Weights of a small image super-resolution model.
Training: muon at rate 0.014, 14200 steps, batches of 128.
Data: trained on simulated grey scan slices of phantoms with and without marks, 14.8 epochs.
Rows from block 9 of a small image super-resolution model, named by matrix and row number. Rows with one number belong to one channel. Each number is 200 + 30 x the weight over its row's rms, rounded and kept within 0 to 999. All counts start at 0.
After each channel's rows are labels from the 100 images, of 14976, where the channel reaches its highest value: "strongest on" is what is common among them. Only what is clearly more common there than usual is listed. The data: simulated grey scan slices of phantoms with and without marks. In brackets: how many of the 100.
# convs0: first 3x3 conv (model.blocks.9.convs.0.weight, 64x64x3x3, each kernel summed), inputs 0-63
# convs1: second 3x3 conv (model.blocks.9.convs.1.weight, 64x64x3x3, transposed, each kernel summed), outputs 0-63

convs0.26,182,127,227,136,189,128,178,195,236,154,182,197,180,183,191,204,202,188,231,242,193,197,164,177,177,231,205,171,186,179,259,169,170,168,232,216,196,212,152,182,129,198,168,183,196,217,204,212,173,202,147,210,236,221,191,156,149,207,211,203,171,204,194,224
convs1.26,189,210,212,182,162,176,204,233,156,244,179,130,168,230,277,235,207,189,195,188,203,201,214,230,187,255,186,238,151,191,212,228,226,223,176,197,167,225,212,209,197,191,172,202,197,233,190,213,171,190,217,214,209,206,232,172,185,211,210,209,216,228,228,318
strongest on: belly (100); noisy (99)

convs0.41,162,146,220,209,232,241,166,206,263,184,162,163,251,187,219,257,209,239,168,220,235,211,229,120,202,181,217,215,195,152,178,204,180,223,196,197,201,171,197,239,236,190,237,224,171,159,205,207,193,200,172,192,173,241,180,188,142,198,171,223,227,237,204,187
convs1.41,263,195,190,198,177,218,262,176,170,210,221,209,186,211,182,180,215,152,182,188,183,139,183,273,174,243,176,227,209,239,211,187,220,207,203,174,155,192,217,149,131,192,189,166,185,220,201,169,207,193,200,204,193,173,193,219,222,214,177,167,113,172,190,159
strongest on: head (94)

convs0.38,225,183,170,206,227,219,174,211,210,171,200,151,206,231,232,244,167,161,186,251,161,199,191,107,225,194,187,217,193,198,183,158,231,167,251,160,198,214,178,219,276,186,184,178,220,221,259,237,172,195,210,172,195,203,210,177,186,201,187,214,190,172,239,249
convs1.38,156,279,220,213,223,179,194,174,167,246,171,243,165,154,222,134,197,184,253,181,193,197,222,237,157,221,186,197,186,235,216,196,224,194,125,179,221,149,189,188,152,191,189,198,168,194,155,186,225,222,193,213,201,145,221,207,206,185,170,213,213,203,208,166
strongest on: noisy (86); head (65)

convs0.52,192,187,273,207,224,230,191,216,225,198,141,153,175,217,148,181,171,152,151,183,201,185,209,212,213,179,178,208,188,254,249,205,229,211,150,231,205,231,232,192,202,143,182,217,184,261,182,193,200,165,136,179,246,185,217,184,191,229,213,242,198,225,208,210
convs1.52,205,201,181,222,166,227,216,164,190,213,165,198,222,236,145,211,200,198,136,161,201,186,196,239,254,201,141,180,197,204,203,193,244,216,191,206,139,164,291,213,209,197,190,206,220,259,209,205,172,185,176,204,248,198,158,163,172,209,158,189,189,240,188,231
strongest on: streaks (93)

convs0.11,225,156,189,211,226,191,185,177,217,220,183,240,233,163,177,141,208,202,206,223,198,214,191,226,221,184,243,201,158,251,274,187,160,215,186,186,215,188,203,167,190,134,171,167,167,185,154,206,206,161,193,168,180,216,224,177,237,174,199,138,166,139,193,166
convs1.11,177,224,214,231,168,219,201,167,175,191,182,196,154,209,137,278,173,252,190,177,202,177,208,160,233,149,153,185,198,185,144,229,202,204,191,187,159,198,198,241,202,202,184,179,235,206,223,224,220,251,180,229,167,188,189,237,155,206,157,247,170,248,191,200
strongest on: chest (85)

convs0.53,226,129,182,197,191,225,229,199,175,165,185,147,236,140,163,182,216,190,228,208,172,161,209,147,232,198,196,178,187,156,176,204,213,243,199,162,247,217,141,184,203,184,184,187,219,197,219,218,166,168,232,228,160,246,227,164,172,198,161,245,172,193,235,210
convs1.53,227,66,167,161,197,207,165,190,200,220,206,192,173,212,205,214,145,186,219,199,202,172,184,156,194,200,225,225,229,226,206,202,209,149,223,204,203,205,224,177,228,248,191,177,189,232,229,209,204,185,192,216,165,169,196,214,244,207,208,135,233,175,152,181
strongest on: noisy (76); chest (75)

convs0.50,232,234,163,171,186,228,194,220,169,176,154,183,179,229,185,169,146,185,207,216,173,170,176,192,236,217,211,117,248,184,182,228,232,186,171,234,207,202,154,176,246,178,214,148,191,153,231,167,173,171,209,179,197,211,231,218,201,140,238,243,208,178,228,207
convs1.50,149,98,246,203,200,171,240,221,204,170,215,189,244,177,175,197,258,198,182,202,259,249,230,190,201,180,172,255,189,206,182,206,206,223,231,166,201,250,223,201,202,222,206,216,195,179,171,234,208,202,204,215,221,195,156,173,225,269,170,182,183,210,181,195
strongest on: belly (79); noisy (65)

convs0.25,224,195,226,212,225,175,200,246,189,190,221,177,196,174,206,156,216,203,183,264,193,172,177,205,116,150,195,214,184,222,234,195,159,199,197,137,225,236,216,163,206,167,180,175,164,251,200,155,190,157,202,217,198,169,196,244,148,222,231,182,199,197,164,143
convs1.25,198,259,134,187,153,249,208,155,237,189,155,231,185,245,200,221,222,209,253,136,192,238,233,209,244,201,169,185,225,209,173,213,223,171,181,225,201,191,206,211,144,177,229,214,213,187,221,204,241,188,178,194,188,242,211,159,216,140,155,213,213,213,205,217
strongest on: noisy (90)

convs0.27,227,202,207,235,193,214,203,195,169,157,163,181,258,203,214,191,192,167,223,185,190,238,202,221,214,190,169,214,194,214,173,202,260,175,152,203,216,248,220,202,191,201,209,179,211,192,233,172,213,258,198,167,273,222,144,168,238,133,222,152,171,254,191,237
convs1.27,129,212,237,190,186,196,193,199,228,196,204,245,117,213,154,208,194,224,178,170,221,174,210,183,197,212,228,206,169,168,229,208,163,221,251,218,191,150,199,203,217,238,162,203,174,223,220,203,187,208,223,232,175,179,228,273,162,257,167,210,257,177,202,183
strongest on: noisy (94)

convs0.47,198,120,167,171,190,217,211,219,265,192,147,177,273,191,218,197,194,180,173,201,203,184,191,173,201,231,199,170,174,147,205,125,200,195,216,152,180,197,219,222,187,222,213,195,189,242,195,221,223,154,192,180,213,141,173,141,173,219,196,185,169,208,164,185
convs1.47,216,212,230,205,189,206,229,252,221,195,240,169,158,227,161,193,197,238,199,152,249,246,176,243,179,226,179,231,213,214,209,189,222,234,221,179,197,234,159,206,199,197,249,192,189,130,178,176,145,164,231,221,165,253,213,230,203,203,204,169,193,151,202,260
strongest on: head (89)

convs0.6,201,228,193,154,154,188,152,194,204,136,169,203,256,186,205,167,198,196,230,215,187,194,199,156,209,269,165,183,155,184,178,183,126,219,201,169,174,189,219,157,152,150,213,151,178,244,201,173,179,194,185,175,190,177,204,193,145,167,186,207,174,195,196,218
convs1.6,229,282,181,142,232,202,156,198,178,160,171,186,244,172,179,181,224,140,166,214,202,178,187,199,190,201,265,191,165,164,230,214,178,206,210,208,229,195,217,180,199,153,203,160,191,214,208,280,195,183,186,199,202,216,205,165,165,173,215,216,134,202,188,225
strongest on: head (96)

convs0.60,189,195,225,204,156,125,213,198,216,177,205,189,232,224,207,245,219,214,161,210,160,206,211,192,228,214,201,153,226,213,170,149,206,208,136,261,127,224,189,171,232,161,198,218,207,204,215,208,230,203,169,208,208,174,205,176,190,198,258,202,255,204,247,255
convs1.60,227,215,169,185,231,246,216,229,190,227,198,193,160,180,180,137,201,147,213,213,244,170,189,217,178,150,173,259,172,194,217,188,198,203,275,173,255,188,191,226,195,206,133,158,208,186,166,148,184,192,221,202,171,223,220,204,168,178,154,208,161,208,183,180
strongest on: belly (100); noisy (89)

convs0.8,185,123,188,170,141,153,186,171,219,210,173,232,235,201,210,203,189,190,149,223,182,135,211,210,247,212,211,209,201,176,166,226,236,223,214,222,159,240,121,239,246,180,183,179,189,203,189,194,225,183,219,215,173,206,174,224,168,189,236,205,244,240,186,217
convs1.8,192,216,226,230,279,241,216,220,169,187,272,182,174,157,185,185,175,227,248,184,175,243,191,178,202,165,188,159,196,195,171,155,165,207,168,205,189,147,179,150,155,208,242,228,198,176,178,162,185,198,178,157,206,218,202,183,195,193,237,202,171,165,219,156
strongest on: belly (100); noisy (76)

convs0.40,172,209,164,147,167,156,181,165,276,194,178,155,218,171,152,241,203,194,188,222,178,176,201,193,197,197,160,219,226,221,177,177,146,226,249,201,226,165,193,205,221,190,219,142,191,242,200,176,143,183,224,148,208,198,192,175,166,182,239,230,193,239,173,217
convs1.40,190,260,204,157,207,183,172,186,156,181,223,166,210,261,196,185,179,176,198,213,197,187,201,217,216,242,186,243,235,145,169,172,166,203,158,203,213,198,193,225,211,200,170,124,163,237,183,236,171,126,192,156,186,190,199,226,210,218,216,223,197,164,144,231
strongest on: belly (78); noisy (76)

convs0.12,196,232,251,194,208,161,203,155,208,185,159,272,208,185,203,201,212,176,186,184,193,173,187,202,184,194,215,133,222,148,208,183,174,253,226,201,183,220,258,138,193,182,196,196,203,184,191,168,163,184,137,181,193,175,203,158,161,217,215,203,136,228,180,148
convs1.12,217,199,191,203,214,163,252,163,188,187,238,213,141,191,204,196,205,199,191,192,222,207,189,209,188,174,183,162,213,213,154,154,140,162,216,172,159,175,211,155,130,214,192,210,199,189,193,122,179,182,175,182,197,141,186,221,214,219,194,211,127,174,181,145
strongest on: chest (100)

convs0.9,190,180,173,181,220,182,228,171,205,154,177,216,160,194,194,209,202,151,210,210,148,217,186,165,230,170,211,158,171,124,239,199,173,183,164,200,258,180,181,161,229,156,237,155,212,206,183,130,210,170,179,224,170,192,147,181,180,210,244,188,176,203,185,167
convs1.9,185,250,196,224,203,216,184,196,236,188,247,217,171,228,200,236,184,185,168,224,240,274,180,230,211,125,221,124,160,179,162,252,194,207,165,230,197,192,235,198,212,200,213,165,230,255,250,244,193,205,194,177,205,183,194,183,226,221,204,209,244,215,188,204
strongest on: chest (100)

convs0.24,199,189,208,186,195,195,193,211,201,231,168,198,174,228,243,193,232,201,184,217,171,216,243,72,177,204,209,205,208,170,205,265,226,232,187,125,196,167,161,203,175,195,213,167,203,231,248,190,208,186,195,193,249,187,212,165,169,173,169,223,213,226,179,224
convs1.24,238,216,199,203,149,156,252,205,200,167,195,220,209,137,173,172,153,207,257,170,205,189,197,197,220,168,191,223,192,214,234,198,214,167,175,161,242,218,124,182,204,238,207,233,162,175,148,193,245,245,210,197,145,232,217,215,198,198,197,156,192,203,228,168
strongest on: noisy (82); chest (54)

convs0.51,166,159,183,171,228,182,193,189,246,175,152,233,252,191,168,229,174,183,178,210,159,197,188,192,242,170,229,166,232,194,223,199,96,201,205,247,237,181,200,236,191,162,259,166,203,213,218,206,165,208,218,166,242,226,230,192,188,229,223,225,216,184,205,185
convs1.51,167,219,196,177,232,179,232,217,159,207,208,250,262,253,185,176,235,204,205,219,165,170,200,138,179,180,183,137,184,218,183,207,150,163,169,223,222,183,216,204,251,206,248,175,190,206,179,236,208,199,210,175,228,194,189,226,229,201,157,179,236,210,195,119
strongest on: belly (100); noisy (80)

convs0.37,148,218,212,141,198,204,186,198,163,155,206,221,202,141,188,268,160,193,162,212,157,216,162,187,261,187,213,177,203,185,195,217,208,193,189,182,266,234,240,178,184,190,170,191,158,175,192,202,232,236,191,209,206,224,173,185,177,210,174,193,175,207,279,246
convs1.37,219,223,199,235,192,192,201,129,256,192,168,177,186,209,187,185,261,166,243,197,245,206,229,218,173,233,197,187,193,175,196,163,148,180,204,239,162,139,185,210,202,212,183,222,218,234,262,204,183,201,169,154,211,132,233,225,228,195,215,214,181,241,171,178
strongest on: noisy (80); chest (76)

convs0.3,208,170,192,216,222,232,211,216,233,183,190,216,181,128,231,220,223,164,194,209,226,210,236,206,232,251,152,206,192,138,129,164,155,240,180,177,187,233,165,141,169,181,194,189,186,226,206,132,219,211,217,214,180,231,220,176,177,184,154,237,214,212,198,190
convs1.3,199,269,207,191,166,195,185,190,181,183,197,185,236,220,228,201,245,199,183,200,153,162,181,186,152,192,261,224,218,206,231,215,222,165,238,223,259,199,223,243,230,256,196,241,213,169,217,230,157,242,218,176,239,126,176,197,226,222,227,177,199,215,223,180
strongest on: noisy (99)

convs0.49,217,226,160,202,212,245,205,213,210,193,163,235,186,207,200,199,225,167,146,213,205,177,140,206,227,225,224,180,153,189,201,201,162,166,201,213,145,212,253,213,243,198,200,204,162,224,209,234,213,156,192,244,260,199,177,232,242,239,200,189,225,111,182,225
convs1.49,169,179,171,244,188,164,172,176,178,248,237,202,225,196,154,172,170,198,251,228,190,193,213,210,204,186,207,215,218,186,208,209,224,221,228,204,220,193,192,189,172,230,181,210,243,144,258,203,202,253,214,201,155,233,223,145,106,164,200,194,210,253,234,188
strongest on: belly (89); noisy (79)

convs0.31,200,188,184,208,222,182,166,187,224,179,181,178,220,205,201,237,194,179,150,245,179,165,201,150,209,203,231,175,177,179,213,167,224,225,205,211,215,193,163,188,236,182,224,142,204,227,201,76,186,193,183,208,174,185,220,151,172,199,259,178,143,213,184,173
convs1.31,199,168,168,156,186,189,200,255,177,159,178,208,210,186,176,162,225,197,208,181,213,149,216,162,181,163,200,223,202,163,208,227,278,201,192,214,171,231,155,235,192,185,185,196,157,222,164,107,234,184,220,214,196,210,193,220,167,142,209,237,230,221,225,173
strongest on: chest (99)